python train.py --model="class-conditioned image flow-matching model" --dataset="pictures of board games with random positions, seen at a slant" --train_examples=97500 --image_size=48 --horizontal_flip=false --conditioning="class" --arch="dit" --objective="flow_matching" --cond_dim=128 --targets=["game"] --num_classes=6 --cond_dropout=0.1 --logit_normal_time=false --norm="layernorm" --hidden_act="gelu" --mlp_ratio=4 --head_dim=32 --fused_qkv=false --qk_norm=false --dropout=0.1 --inner_norm=false --moe="expert_choice" --num_experts=8 --moe_every=2 --expert_mlp_ratio=1 --experts_per_token=2 --shared_expert=false --patch_size=[8, 8] --layers=8 --width=192 --positions="rope" --optimizer="soap" --beta2=0.999 --learning_rate=0.0023 --beta1=0.95 --shampoo_beta=0.95 --eps=1e-08 --precondition_frequency=16 --max_precond_dim=1024 --one_sided=false --adamw_lr_other_params=0.00096 --max_grad_norm=1.0 --max_steps=16000 --batch_size=64 --epochs=10.5 --lr_schedule="cosine" --final_lr_fraction=0 --warmup_steps=800 --weight_decay=0.07 --adamw_weight_decay_other_params=0
Rows from block 5 of a small class-conditioned image flow-matching model, named by matrix and row number. Rows with one number within an expert belong to one neuron, the router's apart. Each number is 200 + 20 x the weight over its row's rms, rounded and kept within 0 to 999. All counts start at 0.
Before each expert's rows are labels from the 100 images, of 14976 (inputs lightly noised), where the router gives the expert most weight on average: "peak on" is the class under the peak. Only what is clearly more common there than usual is listed. The data: pictures of board games with random positions, seen at a slant.
# router: router (model.blocks.5.mlp.router.weight, 8x192, trained with AdamW), inputs 0-47
# up: expert up (model.blocks.5.mlp.up, 8x192x192), inputs 0-47
# down: expert down (model.blocks.5.mlp.down, 8x192x192, transposed), outputs 0-47

# expert 2
peak on: table
router.2,221,184,203,196,207,220,230,207,229,202,200,219,226,217,204,226,203,206,212,206,202,216,206,238,187,210,226,191,192,200,218,218,210,216,185,212,218,195,215,221,236,224,204,183,170,187,184,199
up.0,182,190,208,207,203,198,229,190,218,203,193,168,221,216,198,186,175,198,205,203,197,191,208,202,216,197,229,192,155,196,210,215,194,187,187,233,201,206,200,220,195,186,192,204,200,187,178,213
down.0,207,182,174,201,177,194,191,195,244,199,209,184,207,300,193,200,201,222,217,208,207,229,193,200,204,200,179,215,177,197,186,187,179,179,213,195,204,182,200,211,192,206,209,187,197,213,237,213
up.1,180,216,191,171,219,227,160,241,172,181,200,193,152,240,221,178,193,202,188,192,214,184,209,184,213,195,209,219,202,192,220,184,215,165,233,222,204,164,198,209,204,201,206,175,211,196,175,224
down.1,196,195,185,170,229,219,168,195,203,196,204,198,240,170,198,200,186,216,232,189,192,200,207,181,218,201,241,179,209,209,170,189,229,219,200,206,195,179,207,199,210,203,185,208,212,177,215,217
up.2,179,181,205,200,202,207,204,186,197,231,212,188,133,230,214,174,198,234,221,219,196,218,197,225,197,199,217,217,230,194,208,196,184,193,185,213,199,210,192,204,208,183,212,199,210,201,219,183
down.2,206,179,190,225,189,212,199,228,210,198,198,191,145,206,204,205,200,192,182,212,196,218,200,184,218,210,173,218,158,200,198,204,188,191,214,190,201,167,204,200,190,207,213,192,193,212,205,204
up.3,211,188,158,191,195,207,216,230,149,204,221,219,221,170,172,216,211,179,219,206,192,204,219,198,216,205,208,192,183,193,219,215,180,228,200,191,209,226,218,226,166,204,211,219,182,173,219,192
down.3,195,199,197,210,180,190,188,185,198,199,217,205,223,164,209,205,208,187,210,194,201,208,197,209,181,202,248,209,211,199,197,177,212,179,188,195,204,210,207,205,200,218,180,204,171,197,226,200
up.4,195,194,186,182,221,219,220,192,232,189,231,221,198,236,203,220,215,255,208,197,203,168,202,206,220,217,182,186,219,196,199,201,204,193,189,194,205,205,175,170,189,202,210,190,189,256,204,198
down.4,182,179,192,223,191,199,200,211,206,201,201,200,268,193,221,179,205,181,181,202,158,204,193,198,219,198,208,243,214,206,190,211,204,209,179,205,204,222,192,196,199,208,191,189,186,189,214,194
up.5,207,216,215,179,209,162,196,212,180,198,180,208,192,224,217,198,182,164,170,197,257,233,186,193,200,214,218,204,193,210,214,211,192,218,189,188,219,154,221,196,233,204,217,171,208,177,187,225
down.5,208,209,206,185,198,202,198,166,234,216,202,214,222,126,225,206,199,145,193,211,200,177,201,201,203,195,214,212,193,184,198,201,200,199,182,200,186,223,190,206,207,188,209,213,197,202,194,179
up.6,206,193,202,206,201,223,181,219,186,211,209,223,139,220,195,230,215,216,192,214,198,220,205,204,235,199,207,208,190,208,216,219,245,237,195,209,189,189,185,198,212,222,207,231,192,185,182,218
down.6,210,172,196,226,223,199,177,170,228,206,206,190,168,189,197,209,194,167,182,200,217,217,181,213,205,200,200,177,240,208,189,205,176,200,188,204,192,221,197,217,203,218,203,212,190,171,223,223
up.7,229,195,224,208,215,164,202,182,189,228,214,219,210,167,209,202,184,236,188,216,245,264,196,201,203,205,224,221,186,196,227,179,199,194,197,181,182,163,213,210,226,201,229,179,163,205,209,204
down.7,207,192,217,167,194,198,206,170,240,240,210,209,214,197,224,188,189,158,186,220,177,195,201,206,210,177,193,250,184,194,201,214,182,166,195,204,193,220,192,208,215,172,211,200,191,188,216,217
up.8,203,185,194,201,206,223,222,257,203,208,216,198,188,199,197,203,192,224,194,216,211,253,225,192,206,221,229,189,156,196,194,199,195,195,221,219,198,172,235,209,196,206,187,202,207,196,184,178
down.8,219,218,207,180,189,194,233,281,165,193,210,195,164,223,170,210,202,195,204,201,224,206,204,210,179,210,201,202,142,205,196,192,203,202,220,202,223,203,209,194,199,203,206,232,183,203,183,201

# expert 3
peak on: board
router.3,159,139,174,174,195,195,194,231,207,192,174,206,190,158,188,191,221,218,177,193,177,228,187,176,191,174,202,202,189,197,201,210,217,172,181,157,196,176,214,194,168,206,189,195,189,183,186,171
up.7,188,213,228,199,222,217,191,189,209,225,178,198,190,182,189,207,163,205,176,164,213,214,212,199,238,215,203,215,197,185,208,213,166,204,193,216,204,213,173,197,213,209,210,233,202,204,178,195
down.7,202,197,216,204,223,222,201,214,182,162,200,202,203,200,219,197,169,189,224,234,204,183,213,201,173,198,183,173,202,188,216,216,150,195,201,214,214,209,202,194,218,203,182,222,197,209,221,203
up.8,202,220,187,219,172,229,169,185,190,235,214,197,169,201,189,218,186,192,199,209,201,196,219,238,218,189,190,177,201,210,225,198,188,205,198,238,192,196,246,190,187,228,216,206,186,190,199,245
down.8,221,202,206,191,207,232,214,228,170,194,189,197,187,210,173,228,173,188,205,177,200,226,203,217,195,162,215,182,183,205,194,212,188,219,170,208,202,199,229,243,195,201,228,171,217,202,221,217
up.9,233,202,215,229,191,168,192,199,235,226,187,243,197,200,155,230,191,199,176,191,197,199,239,176,220,217,198,194,183,201,185,209,201,177,199,227,149,199,174,225,186,174,198,196,184,227,227,195
down.9,182,184,207,226,207,163,220,196,210,177,222,239,210,182,229,169,184,194,228,208,205,200,238,218,178,205,215,203,203,199,181,224,216,211,209,211,239,198,247,193,186,212,218,199,188,173,167,181
up.10,189,210,209,198,224,219,196,191,199,221,221,197,218,231,224,168,180,201,234,207,192,137,241,244,190,206,197,217,220,190,193,202,193,197,215,188,198,207,183,219,202,214,215,200,176,231,194,219
down.10,227,188,194,216,209,197,196,212,158,204,210,204,200,185,208,224,181,218,186,199,188,209,248,175,209,177,198,192,199,219,202,205,188,180,223,191,209,184,230,182,202,175,206,219,185,207,204,213
up.11,234,192,244,214,182,201,196,182,182,241,178,250,211,191,200,200,181,201,208,244,171,190,211,177,223,217,222,205,205,219,216,208,211,181,206,225,223,248,231,151,204,175,181,197,221,214,189,198
down.11,175,204,236,219,192,200,194,175,152,176,218,239,207,211,212,205,191,177,172,137,171,207,225,211,186,216,174,195,189,236,225,212,210,209,207,208,170,199,182,243,189,230,225,190,212,189,212,195
up.12,213,214,224,220,218,209,179,197,196,225,212,201,190,179,199,226,207,189,222,190,208,191,205,197,204,180,225,216,202,215,235,203,168,172,230,197,169,207,213,197,231,207,250,179,195,215,207,216
down.12,188,202,235,181,196,198,199,140,224,223,180,202,175,187,232,171,195,183,220,231,203,184,184,174,208,200,185,210,182,196,203,187,188,221,192,206,223,203,177,219,198,207,184,202,186,218,186,184
up.13,207,219,197,203,243,235,196,171,221,212,197,177,195,194,177,190,189,201,230,186,207,182,199,183,202,175,208,210,207,194,200,226,180,182,197,261,156,223,208,202,214,224,193,163,183,205,230,218
down.13,187,186,187,203,227,222,210,163,217,202,207,198,181,190,236,215,212,203,181,214,203,232,208,190,195,179,187,180,219,201,188,244,201,230,187,215,229,218,183,158,213,168,197,185,182,213,161,204
up.14,203,211,223,163,167,213,192,205,200,205,220,188,203,187,201,208,173,213,202,204,167,209,174,194,186,211,201,179,192,191,178,239,195,178,194,235,189,228,204,184,208,183,178,203,227,162,191,194
down.14,200,185,215,178,180,199,197,218,227,206,174,199,225,192,202,194,170,189,199,192,167,170,182,200,218,189,179,218,173,195,187,219,194,217,178,244,200,236,177,202,209,227,220,205,221,216,202,196
up.15,186,226,197,184,176,184,157,189,221,219,172,184,206,198,203,185,198,213,208,192,179,201,169,246,207,199,226,201,228,181,217,176,181,234,212,206,197,228,179,191,176,189,215,198,201,210,197,203
down.15,220,181,178,183,176,203,167,212,224,197,229,168,190,180,208,223,198,180,209,218,162,257,165,160,192,203,163,191,233,182,195,192,190,160,192,209,187,220,236,212,179,195,209,199,206,214,216,204

# expert 1
peak on: board
router.1,166,150,221,157,191,175,204,220,203,169,183,234,208,187,212,210,203,228,186,190,163,195,207,218,171,189,191,196,188,194,202,234,234,181,180,179,196,189,176,219,218,215,198,195,194,196,189,191
up.7,185,195,219,163,213,213,206,172,177,203,195,194,145,190,184,198,215,201,206,170,182,186,203,191,210,195,237,203,240,193,195,199,187,260,186,198,208,177,216,200,210,220,201,191,205,210,206,206
down.7,220,226,200,191,207,187,241,167,205,207,201,213,218,172,161,199,189,221,183,163,187,202,209,202,201,199,208,227,169,196,203,231,196,197,186,221,218,265,224,176,197,142,183,233,197,183,193,209
up.8,218,215,185,237,214,231,219,179,241,233,212,193,204,240,209,192,199,189,195,212,242,244,189,207,225,198,224,208,215,230,216,176,201,204,216,221,204,219,226,204,229,185,209,225,195,208,176,231
down.8,191,232,197,198,191,191,204,157,213,203,195,185,216,148,226,192,193,165,193,203,171,190,196,198,220,187,217,179,187,186,205,180,204,221,207,202,212,192,197,204,192,200,202,166,197,215,204,183
up.9,154,220,197,190,197,218,212,189,201,196,219,217,191,198,180,153,195,192,249,226,213,180,169,189,229,190,216,202,194,204,223,191,180,227,163,179,238,200,159,188,205,223,195,237,228,224,206,236
down.9,242,185,189,206,196,200,195,212,200,197,176,223,205,201,219,253,193,225,158,159,209,203,178,213,177,189,180,190,200,208,225,188,195,182,169,200,165,204,227,222,219,179,210,246,234,187,196,238
up.10,185,192,218,201,189,204,174,198,224,184,208,196,171,231,215,221,211,249,207,190,215,214,212,212,209,207,182,188,230,180,213,196,183,172,207,190,199,190,223,192,231,179,198,215,169,252,171,186
down.10,223,214,205,190,176,199,222,188,211,207,211,175,229,162,213,220,217,251,180,192,194,218,184,178,221,154,181,224,154,205,215,211,199,184,227,193,185,202,174,214,191,199,211,185,199,240,219,188
up.11,205,166,180,195,196,213,230,171,192,194,197,216,143,214,245,220,173,197,234,195,178,202,206,160,223,237,208,212,219,193,182,220,181,226,212,188,192,204,210,196,210,229,225,206,177,226,223,218
down.11,203,237,202,177,169,192,197,198,216,232,190,207,206,250,168,185,174,210,201,212,195,212,215,210,190,224,208,210,150,201,196,220,210,209,201,185,207,212,210,200,201,184,184,219,196,183,202,220
up.12,225,150,220,207,193,221,242,183,232,178,216,199,203,166,229,231,192,203,217,208,193,221,205,183,209,182,187,201,163,198,184,211,194,202,170,201,206,213,222,192,187,187,182,210,178,209,224,190
down.12,216,213,187,216,215,197,167,175,199,197,180,202,229,175,204,221,226,202,193,178,202,221,228,207,206,212,191,204,188,217,252,234,197,219,224,197,176,238,219,194,200,215,213,210,176,193,168,179
up.13,241,185,196,229,183,209,203,179,216,215,203,203,206,188,216,242,242,179,228,211,187,244,189,187,192,216,196,191,226,185,190,183,223,227,227,215,182,207,250,215,185,210,193,211,209,222,235,184
down.13,173,197,184,234,160,204,198,216,188,171,194,203,173,178,204,168,218,175,192,190,218,185,198,206,195,199,203,209,205,193,202,190,228,196,230,213,223,199,159,186,185,207,211,219,199,185,166,187
up.14,188,225,234,172,220,172,180,241,186,184,195,230,228,213,164,188,196,185,224,206,221,170,185,206,193,167,195,175,173,180,189,154,182,181,205,173,218,194,182,192,176,204,201,180,180,194,196,199
down.14,200,215,202,192,193,197,196,209,199,204,190,213,243,207,191,168,215,223,175,172,230,183,217,185,203,198,204,219,157,208,210,218,251,211,203,203,210,224,200,180,217,179,176,233,206,199,190,216
up.15,174,209,198,192,148,212,211,179,199,198,194,199,220,234,216,197,170,170,204,207,205,249,174,176,182,190,194,213,203,198,220,202,195,190,183,177,176,209,161,197,194,218,178,221,210,232,194,231
down.15,209,163,202,214,183,190,212,239,205,177,209,216,196,205,226,219,162,199,206,191,214,226,180,190,214,193,165,182,201,188,218,211,168,185,194,207,187,200,214,202,202,212,217,218,213,244,225,201